Weights of a small image classifier.
Training: soap at rate 0.0028, 12700 steps, batches of 64, held-out accuracy 94%.
Data: trained on numbers of one to four digits printed on busy colour backdrops, 73750 training examples, 11.0 epochs.
Rows from block 3 of a small image classifier, named by matrix and row number. Rows with one number within an expert belong to one neuron, the router's apart. Each number is 128 + 24 x the weight over its row's rms, rounded and kept within 0 to 255. All counts start at 0.
After each expert's rows are labels from the 100 images, of 14976, where the router gives the expert most weight on average: "responds to" is what is common among them; "colour at peak" is the nearest of a few named colours to the mean colour under the peak. Only what is clearly more common there than usual is listed. The data: numbers of one to four digits printed on busy colour backdrops.
# router: router (model.blocks.3.mlp.router.weight, 16x192, trained with AdamW), inputs 0-95
# gate: expert gate (model.blocks.3.mlp.gate, 16x96x192), inputs 0-95
# up: expert up (model.blocks.3.mlp.up, 16x96x192), inputs 0-95
# down: expert down (model.blocks.3.mlp.down, 16x192x96, transposed), outputs 0-95

# expert 14
router.14 [123 161  89  95 179 126 110 136 106 134 103 113  98 113 111 114 135 170 113 117  80 120 137 117 119 109 137 136 117 143 128 134 140 109 159 130 137 124 125 184 151  70 123 152 123 114 144 144 131 157 146  75  82 127  85 156 116 166 134 130 150 127 101 131 157 161 149 140  97 146 118 127 170 133 107 156 104 146 117 142 124  91 131  94  84 130 173 151  96 147 114 129 158  94 121 160]
gate.0 [125 152 122 129 134 153 123 130 131  98 136 130 134 127  96  71 117  84  95 104 154 140 135  80 123 134 127 149 171 127 142 138 105 173 134 111 172 155 172 103 138 141 137 148 119  86 139 181 135 117 135  72 156  79 107 122  98 136 121  98 136 139 130 153 143 113 136 123  80 164 105 106 130 111 130 140  98 125 124 142 134 112 108 108 119 156 140 127  83 115 147 113 140 125  98 130]
up.0 [113 101 116 144 134  83 132 129 132 171 114 140 113 131 164 184 129 144 174 148 100 128 148 181 101 130 138 116 105 124 100 108 161  76 132 149  99  85  89 138 125 131 103 102 124 171 107  94 137 152 126 174  84 176 139 122 169 108 122 163 154 142 139 126 102 120 115 160 172 102 140 155 141 128 123 124 180 129 138 105 125 140 146 157 138 103 128 119 144 137 127 124 105 115 160 142]
down.0 [124 136 118  96 110 105 117 146  80 169 137  71 126 130 111 151 161  87 137 132 137 170 120  81 128  95 136 120 101 158 149 115 151 132 167  84  97 121 122 132 173 135 108 119 126 127 152  99 170 130 136 114 117 153 165  99 132 142 130 119 128 123  96 154 131 139 166 117 128 138 150 127 155 141 149 133 164 156  81 109 135  94 135 132 155 119 126 110 105 134 104 144  89 131 130 119]
gate.1 [179 122 123 143 127 121 127 127 144 124 133 143 138 103 154 194 140 156 142 129 168 125 109  96 137  95 148 173 137 128 122 117 112 138 126 136 187 118 123 151 143 142  96 117 117 102 172 118 117 172 102 116 145 125 163 118 118 140 120 129 109 124 136 119 105 164 104 146 113 126 106 124  88 114 131 177 121 102 107 157 113 127 139 137 154 123 115 133  92 113 148 146  95 120 107  91]
up.1 [ 97 118 140 145 140 152 139 123  97 114 146 120 125 173 155  84 120  94 100 121 159 139 117 174 113 144  75 119 141 140 147 119 162 171 166 136 134  85 148 106 121  78 164 104 137 168 110 146 153 134 168 138  96 118  54 153 148 119 121 144 134 153 128 171 127  99 154 149 122 102 129 181 155 136 143  68 156 130 113 153 143 169 152  97 121 153  95 112 112 113 125 138 158 134 118 119]
down.1 [156 150 106 128 135 118  98 113 100 131 110 181 152 139  98 144 135 124 136 180 128 120 198 114 123 120 134 100 133 143 135 122 117 165 133 136  88  85 106 138 125 111 116 119 119 162 154 114 122 132 132 135 150 166 154 151 132 126 146 128  96 122 184 117 142  99 107 126 155 100 137 160 118 149 160 123 136  91 123 137 151 157 111 100  87  95 110 120 153 121 151 151  78 122  94 143]
responds to: length: four
colour at peak: white

# expert 8
router.8 [112 121 140  93  99 133 152  92 102 125 107 135 130 139  99 118  95  78 140 153 113 123 142 118 148 110  94 163 127 147 104  91  92 147 123 137  93 176 172 144 157 105 128 142 165 114 158  85 126  95 134 119 116 160 175 120 129 163 159 130 128 142 174 146 165 164  96 116 113 118 173 174 165 146 131 108 113 120 126 147 136  98 106 152 123  74 101 112 105 143 120 167 113 147  76 142]
gate.0 [115 100 116  88 135 142 155 108 140 105 149 103 156 132 128 114 121 131 116 117 113 118 141 143 183  85  90 112 127 118 128 134 127 145 131 145 112 148  67 101 139 148 115 156 116 157 152 136 100 121 135 163 123 137 111 148 104 105 154 116 185 104  84 128  99 129 146 112 139 110 101 121 135 148 143 103 142 110 129 165 130 138 143 164 138  98  90  64 111 126 136  92 137  92 132 123]
up.0 [ 92 108 123 114 140 121 152 125 124 128  98 109 145 145 129 110 128 163  97 120 120 140 109 122 144  91 127 133 151 141 142 145 115 139 125 159 104 174  87 110 147 116  92 169 121 163 140 130 119 187 132 149 135 178 103  93 128 111 128 111 175 127 115 133 141 122 139 101 141 108 118  87 155 155 159 134 128 130 120 164 146 128 134 133 165 102  90  82 104 137  88 133 160 163 128 113]
down.0 [106 177 107 113 137 112 123  85 144 121 168 134 149 148 162 171  98 152 114 112 111 174 160 107  90 172 108 115 161 123  99  81 113 133 134 129 144 147 134 127 102 113 105 137 168 105 141 122  91 111 119 116 121 120 143 122  75 170 129 117  87 135 115 154 143 108 111 145 158 106 168 141 142  96  87 131 105 142 100 120 177 141 135 130 131 142 153 123 107 128 139 181 134  92 130 133]
gate.1 [136 121 145 130 109 126 123 126 174 162 127 133 159  88 163 137 135 112 104 116 118 140 120 149 137 140 120  65 128 151 122  85 116  82 155 129 134 113 160 168  78 146 118 145 139 155 145 132 135 104 107 142  99 117 178 122 117 143 138 132 119 121 158 110 158 160 146 150  95  97 111 124 122 124 149 120 131  95 145  92 115 118 145 149 117  90 170 145 102  89  90 143  77 125 157 121]
up.1 [127 133 122 142 148 123 153  67 134  93 117 105 128 177 122 119 119 124 115 140 144 151 134 157 162 151 138 133 141 154 109  68  90 120 109 139  80 143 160 138 112 151  85 103 147 150 134 117 130 150 110 121 157  98 140 108 127 126 133 111  89 125 153  96 172 148 140 141 128  84  87 168 116 129 143 132 115 127 127 138 112 158 114 140 117 112  84 184 130  95 109 157 136 105 133 122]
down.1 [128 125  54 168 160 124 121  79 111 113 162 116 150 173 126 136 130 141 141 136 125 102 130 130 135 175  92 136 139 108 138  84 156 166 123 144 148 104 149 102 148 104 129 178 130 129 131 132 129 129 137 155 117 114 118 110  71 150 126  93 155 136  97 115 120 110 144 105 155  89 107 160 120 115 118 119 130 103 131 132 114  96 143 127 143 105 117 153 184 138  99 110 143 119 129 157]
responds to: length: one; last digit: 7; first digit: 5
colour at peak: white

# expert 6
router.6 [143 119 123 125 138 101  91 112 140 133 116  79 172 173 153 144  83 124 120 131 144 108 128 110 118 119 136 168 132 151 125 109 131 131 147 134 140 125 129 149 152 116 111  94 120 154 147 108 124 139 131 124 103 158 127 149 110 119 133 109 104 135 104 114 107 149 110 126 105 132 163 150 192 114 106 124 133  79 129 178 135 138 130 119 145 131 158 122 149 127 165 127 108 148 106 106]
gate.0 [153 115 143 143 113 120  91 123  88 121 179 106 130 124 106 103 129 105 119 121 129  98 131 136 110  84 151 118 144 110 130  99 106 153 150 147 124 111  78 154 112 133 148 157 112 140 158 147 203 107 122 159 112 128 159 121 147 133 156 123 100 146  77 138  97 131 177 104  86 151 143 155 128 131 126 140 135  86  98 113 170 138 148 129 134 110 171 116 116 128 142 123 121  77 114 110]
up.0 [182  80 152 124 124 144 110 138 100  94 168  81 153 131  95 120 130  86 135 107 121 119 117 163  99 106 152 150 122 130 144 104 123 166 156 149 123 147  82 137 118 139 151 122 106 148 120 117 192  94 132 161 108 108 151 125 142 146 121 127 127 154  45 156 117 116 155 112  97 136 140 115 152 133 110 122 153  94 107 117 142 114 112 115 152 112 209 132  94 135 121 120 112  89 127 107]
down.0 [129 116  98 148 135 160 142 171 138 114 184  92 168 146 146 144 141 148 122 129  81 154 123 108 159 113 158 121 152  96  70 196 123  72 100  96 118 112 128 109 121 118 130 166 131 150 100 129 129 111 116 131 119 127 127 112 134 127 113  78 153 121 103 154 153 127 134 151 114 122 128 155 112 100 118 124 111  75 111 121 105 165  96 101 132 112 139 125 113 142 111 173 191  97 141 129]
gate.1 [104 150 143 176 107 120 176 145 141 151 127  92 151 134 142 169 126 107 132 113 119 137 117  75 157 103  96 133 126 132 123 157 132 149 139 152 109 107  99 177 108 126  89 147 133 134 131 162 149 158 155 103 150 119 147 151 105 127 137 117 149 142 127 125 133  94 127  99 145  76  95 155 143 130 153 153 135 151 124 174 142 161 152 154 137 149 119 124 118 143 133 139 111 155 137 141]
up.1 [113 105 109 122 136 143 161 114 120 137 124 149 125  96  79 140  86 116 120 138 166 160 130 133 103  97 155 176 178 122 146  97  98  86 136 109 117 141  86 152  87 147 105 120 140 148 147 168 153 177 147 154 109 119 128 139 129  76 134 121 172 153 114 129 138 133 135 157 117 114 125 124 150 165 126 116 163 121 149 174  88  88 122 121 121 125 155 107 127 129 138 111 144 106 102 166]
down.1 [130 118  92  60 159 148 112 180 119 130 134 112 142 153 143 135 128 150 155 150 148 109 126 103 147 140 129 154 102 163 140 119 112  86 105 160  89  95 153  97 180 133  95 114 110 132 132 113 127 121 159 125 141  65 126 146 111  93 130 165  92 141 130 121 151 122 138 132 125 189 129  94 160 159  94 121 109 161 142 138  86 149 132 136 119 139 111 134 148 133 114 169 132 102 178 126]
responds to: italic; the digit 7; first digit: 7; length: one
colour at peak: brown

# expert 10
router.10 [128  92 134 142 112 114 146 140 145 101 160 178 124 101 119 157  93 123 106 142 149 104  96 116 102 140 153 100 166 115 139 149 148  81 115 102 174 126 157 114 115 163 130  99 145 151 132  98 150 120 107 141 130 135 140 122 163 133 110 129 112 125 137 159 125 115 167 134 141 162 169 160 112 150 145 146 144 104  91 109 149 140 140 124 160 115 137 133 180 133 106 114 112 146 151  76]
gate.0 [110 117 108 124 146  78 133 127 184 121 104  84 130 171  77 159 151 108 145 128 161  62 113  87 148 113 135 142 131 152 150  86 113 139 162 114 155 133 103 119 132 134 143 114 137  94 143 120  94 112 107 122 108 113 127 109 145 151 155 145 131  94  83 167  93 160 157 103 101 103 130 111 159  95 168 135 173 164 129 129 135 129  82 135 163 131 132 146  81  84 131 115 135 120 152 129]
up.0 [111 111 147 117 129 119 124 155 166 106 126 104  99 137 120 108 149 103 146 142 128 108 116  91 121 159 101 135  99 136 171 111 159 123 120 111 133 116 123 139 131 176 111 109 136 123 114 121  63 113 147 130 150 114 124 162 108 138  95 162 122 113 113 149 112 136 111 123 112  68 149 150 147 111 135 111 154 106 166 128 166  70 172 155  95  88 153 108 102  96 120 116 159 119 130  82]
down.0 [116 142 124 100 149 141 152  70 144  67 132 126  99 131 144 179 101  94 142 135 117 152 166 147 130  98 127 106 137  87 140 127 107 117 104 124 136 148 142 133 106 128 125 143 105 183 119 118 186 124  83 101 129  88 107 122 123 112 128 130 142 122 157 135 134 156 127 148  93 120 145 120 142 113 156 130 159 119 136 161 139  99 134 131 132 164 125 109 142  98 100 181 135 142 164 160]
gate.1 [168  86 161 177 130  76 128 126 132 136 133 135 112 110 136 182 160 114 117 144 140 147 133  88 150 151 142 123 156  83 160 100 107 166 142  92 161 169 179 109 118 145 128  67 108 124  97 130 186 148  95 120 113 103 135 151 142 132  93 145 105 159 120 122 158 120 107 143 116 135 151 150 135 115  97 100 150  81 123 106 123 117 125 139 112 109 153 118 126 170 155 131 145 140 137 139]
up.1 [140  82 124 171 123  93 150 124 127 157 139 153 108 116 139 175 174  97 122  91 116 173 121  95 155 158 124 114 140  96 138  87 120 135 183  89 173 124 187  95 130 155 115  97 109 110 108 132 143 102 109  94 113 123 144 142 158 142 106 150 107 162 125 141 170 117 127 119 117 127 133 136 119 136 107  94 147 113 152 118 138 108 137 158  99 125 167 130 151 173 149 123 133 126 160 133]
down.1 [127 123 145 181 124 184 115 151 113 114 133 159 127  77 139 197 126 147 157 109 114 135 118 133 124 114 143 114 121 144 107 175 103 109 132 119 131 148  94 117  96 135 160 160 131  92 111 123 139 153 198 125 136 130 127 108 130 140  94 147 163 154 120 164 123 138 115 127 104  94 115  93 141 130 126 131 113 144 139 103 106 107 120 100 112  91 143 136 151 115 161 185 104 132 137  93]
responds to: length: one; first digit: 6; first digit: 0
colour at peak: black

# expert 2
router.2 [123 142  94 121 137 107 144 121 119 133 120 143 113 106 131 150 114  79 121 168 143 101 130 137 148 162 144 147 133 145 155  93 165 150 144 123 138 134  90 129 136 138 160 153 110 172 112 144 151 147  59  84 111  93 117 112  75 135  97 135 174 132 114 114 153 126 122 104 127 109 106 130 138 161 129 142 112 133 125 151 141 127 141 145 144 118  83 110  73 109 125 140 128  94 163 151]
gate.0 [ 99 129 105 146 136 146 155  88 121 135  98  96 109 102 173 118  97 140 169 135 119 166 107  93 172 140 107 121 104 115 131 151 131 148 114 134  99 109 125  87 148 116 146 132 128 133 157  70 124 138 124 148  97 129 120 121 115 112 131 142 137 173  93 122 158 141 159 122 114 183 123 119  86 140 187 139 119 103 118 114 108 129 110 171 142 136 117 119 160 135 104 139 103 151 149 159]
up.0 [135 106 146 143 144  88 118 149 142 145 142 127  98 128 109 111 136 142 125 115 149 112 117 184 102 133 166 102 148 141 134 109 134 116 133 119 108 107 125 128 121 142 147 121 153 130 101 193 131 160 123  96 122 155 132 145 134 132  99 119 137 114 158 135 125 156  65 110 142 144 113 140 176 100  78 103 118 150 116 116 133 150 151 133  98 134 169 135  89 122 119 100 146 118 105  81]
down.0 [ 98 129 115 144 147 117 160 166 126 177 138 159 149 126  98 137  83 138 129 141 173 148 141 134  99 152 100  95 128 128 132 118 132 101 121 137 102 149 133 132  94 147 116 119 124 159 188 127 152 103 104 146 146 107 124  87 153 101  72 158 132 156 138 107 162  84 144 182 105 137 114  99 148  85 127 104 164 116 123 148 131 112 157 135 109 131 105 132 144 158 145 114 123 158 186 149]
gate.1 [102 136  91 154 136 129 126 157 131 105  90 144 139 168 116 161 160 129 122 111 142 126 182  95 149 114 133 133 153 149 125 131 162 119 123 125 127 120 104 124 134 128 165 147 130  99 107 134 106 128 136 149  99 131 101 161 140 122 126 145  88 124 122 156 140 149 129 111 134 141 135 135  94 118 146 132 123 112 117 124 141 143 124 133 171 143  96 142 159 145 112 165  88 128 163  82]
up.1 [150  93 163 112 118 125 105 145 110 127 183 102 171 152 114 127 165 102 154 133 138 106  94 136  94 101 136 167 167 127 129 140 113 157 120 102  97 156 144 113 128 149 122 101 125 115 131  83 156 132 156 158 176 129 175 151 134 114  88 125 123 111  99 134  68 147 149 154  86 126 164 115 137 104 122 111 134 133 140 129 131 137  96 126  84 117 150  94 128 121 156  78 153 124  75 163]
down.1 [118 163 145  96 124 145 124 106 147 167 149 160 182 141 134 148  87 108 127 106 116 101 125 106 119 137 163 122 157 124 165 150 147  83 145  96 104 101 111 144 122 163 121 113 160 141 110 151 145 158 137 129 114 132 173  98 134 160 139  87 157 162  87 159 132 141 110 123 140 126 172 135 135  99 120 133 135 124 116 141 105 102  86 117 111 103 112 128 153  90 169 161 124 112 106 157]
responds to: length: one; first digit: 4
colour at peak: pink

# expert 15
router.15 [157 183 114 113 153 116 144 139 166 147  99 154 116 176 121  93  98 111 121 103 132 151 107 126 140 125 155 126 122 141 113 105  68 110 123 144  84 146 132  68 104 149 141 123 120 148 174 135 142 125  99  86 115 102 117 132 150 128  87  92 163 133 167 118 143 115 175 118 147 109 104 141 138 129 105 104 131 137 125 125 128 112 135 150 103 146 139 133  77 129 134 121 146 111 156 107]
gate.0 [134 157 103  79 118 145 130 133 139 146 164  82 130  89 152 123 135 122 127 162  90 110 140 105 171 185 118 150 149 137 147  90 126 177 140 139 173  91 164 116 116 134 110 141 143 148  95 163 132 105 105  92 125 156 102 146 124 108 136 121 138 147 107 138 107 123 107 148 122 117 113 113 121 154  88 118 123 106  82  96 173 154 137 101 144 138 120 125 123 111 130 131 116 125 149 137]
up.0 [160 135 115 101 137 133 109 129 131 108 172 121  81 108 166 137 102 110 119 140 140 124 159 128 173 160 142  83 157 138 128  95 119 138 115 137 152 125 130  75 131 151 120 134 134 151 102 134 129 106  60 125  68 161 167 159 169 146 154 122 135 163 114 102 121 120 143 159 131 138 121 119 151 123 112 116 146  90 108 156 143 100 113 122 129 172 142 111 111 104 165 142  73 131 136 146]
down.0 [132 127 163 147  87 129 101  98 151 132  98 115 141 119 127 114 142 122 165 132 157 132 125 143 132 125 150 122 138 111 125 139 126 142 148  84  49 124 134  94 106 113 109 120 127 172 111 130 122 168 108 123 121 114 173  86 125  71 142 118 110 152 130  96 121 111  98 121 156 121 158  95 129 115 155 116 132 123 123  94  94 146 112 151 114 152 146 112 126 138  80 179 145 141 125 146]
gate.1 [177 161 110 104  96 118 114 138 109 109 200 119 147  99 102 152 145 121 129 146 175 142  95  90 116 133 119  96  95 152 151 113 147 123 103 179 138 113 150 103 145 145 149 162 140  74 118 121 120 145 132  85 149 123  79 147 150 143 138 148 131 125 102 128 135 128 122 127 155 160 111 157 139  98 137 113 104 133 152 102 127 144 172 136 137 131 113 134 133 107 151 100 160  64 131 139]
up.1 [165 119 110  93 116 149 125 103 134 137 167 157 125 124 106 134 141 113 123 149 155 125  92 107 132 151 152  99 111 143 163  86 167 139 149 174 127  82 104  97 140 111 155  94 129  65 144 142 111 163  99  88  86 150  93  97 166 127 138 164 117 111  94 113 123 119 167 100 156  88  88 125 173  97 135 128 109 134 189  96 135 114 153 168 127 159 128 135 109 119 137 113 158 117 126 106]
down.1 [135 163 131 126  94 140 145 115 102  92  95 103 157 150 153 119  92 120  89 149 104 117 120 177  66 107 100 137 123 157 123 111 124 156 133 185 115 100 122 148 138 113 140 105 122  47 105 104  75 142 185  96 142 124 160 151 153 103 153  76 103 126 122  99 124 116 103  98  96 121 159  91 101 121 128 107 100 136 138 145 113 125 153  93 119 118 118 122 140 144 141 141 119 127  96 166]
responds to: length: one; the digit 6; first digit: 6; first digit: 0
colour at peak: white

# expert 3
router.3 [ 95 113 121 158 113 127 143 124 145 134  65 161 106 107 120 148 110  92 109 110 149 136 152 112 141 122 121 142  95 119 161 100 129 130 104 158 154 154 158 113 157 102 181 146  71 114 142 125 113 157 144  84 129 161  89 131 145  91  96 140 152 151 113 103 137 135 136  95 157 144 132 142 140 135 140 121  91 175 155 160 137 114 123 135 129 114 106 148 124 106 100 149 135 129 166 116]
gate.0 [128 103  83 145 138  84 123 168 160 162 100 112 175 141 160  95 146 164 125 146 131 104 147 151 109 140 102  71 130 127 135 136 130 117 136 122 140 113 122 130  97 111  82 120 175 128 110 167 139 147 125 122 151 124 124 124  85 144 124 100 116 153 140 140 115 153 111 121  86 147 150 136 157 175  98 110 130 130 169 113 101 108 115  81  92 111  97 156 130 128 122  90 129 135  99 108]
up.0 [143 113 121 102  93 129 128 145 132 160  80 130 132 141 128 142 129 150 138 110 169 113 184 123 148 103 127 116 143 169 117 106 109 109 147 147 209 123 120 137 136 127 117 108 121 115  95 168 129 133 128 157 134 105 133 117 109 143 149 147 139 189 122  84 113 178 144 148 121 147 112 146 133 143 128 126 139 150 166 129 128  64 118  86 132 111 157 167 122 141 104 114 136 160 146 106]
down.0 [159 132 104 161 144 134 143 116 141 142 129 115 128 111 159 112 107 119 137  69 151 149 161  85  58 180 116 157  91  77 104 139 119 127 141 109  96 129 116 156 112 131 134 170 150 114 130 130 184  97 100 126 127  85 159 134 129 118 137 152 102 135  68 118 124 148 152 130 137 132 104  91 111 141 156  97 147 137 114  81 185 133 103 118 129 147 191 106 149 148 135 112 147 149 113  97]
gate.1 [121  96 120 148 115 126 135 138 118 139 124 146 166 143 124 101  98 100  90 131 134 137 156 136 122 124 163 128 181  95 153 117  92 164 112 139 199 188 139 172 154 146 152 133 114 110  67 150  98 110 131 137 120 118 104 132 104 108 110 108 125  78 162 135 151 135  92 136 149 102 149 106 163 137 112  90  90 154 145 117 108 142 105 148 146 116 106 160 140 146 119 118 125 112 119 129]
up.1 [119 144 131 134 119 104 135 102 115  94 103 127 136  83 145 149 121 160 127 103 124 169  86 130 120 107 124 120 127 124 133 168 137 124 100  84  92 110 104  84  81  86 132 138 162 135 166  75 125  82 141 135 124 113 164 108 141 165 130 131 130 161  84 155 113 131 161 125 102 142 121 113 100 158 145 141 150 118 124 113 136 123 142 143  87 142 136 108 115 114 111 116 122 166 102 130]
down.1 [161 121 157 152 120 124 170 143 149 139 115  98 147 125 156 111 166 155 134 108 107 129 118 147 145 168 157 146 126 112 170 150 119 125 129 127 136 132 145 147  91 166 133 156 125  72 157 133 107 171 143 103 100 121 142  98 139 134 109  89 106 155  98 134 113 155 135  92 105 168 123  97  95 114 109 127 170 149 102 139 108 152 134 131 168 110 139 147 144 106 139 154 132 100 124  90]
responds to: the digit 2; first digit: 4; red ink
colour at peak: pink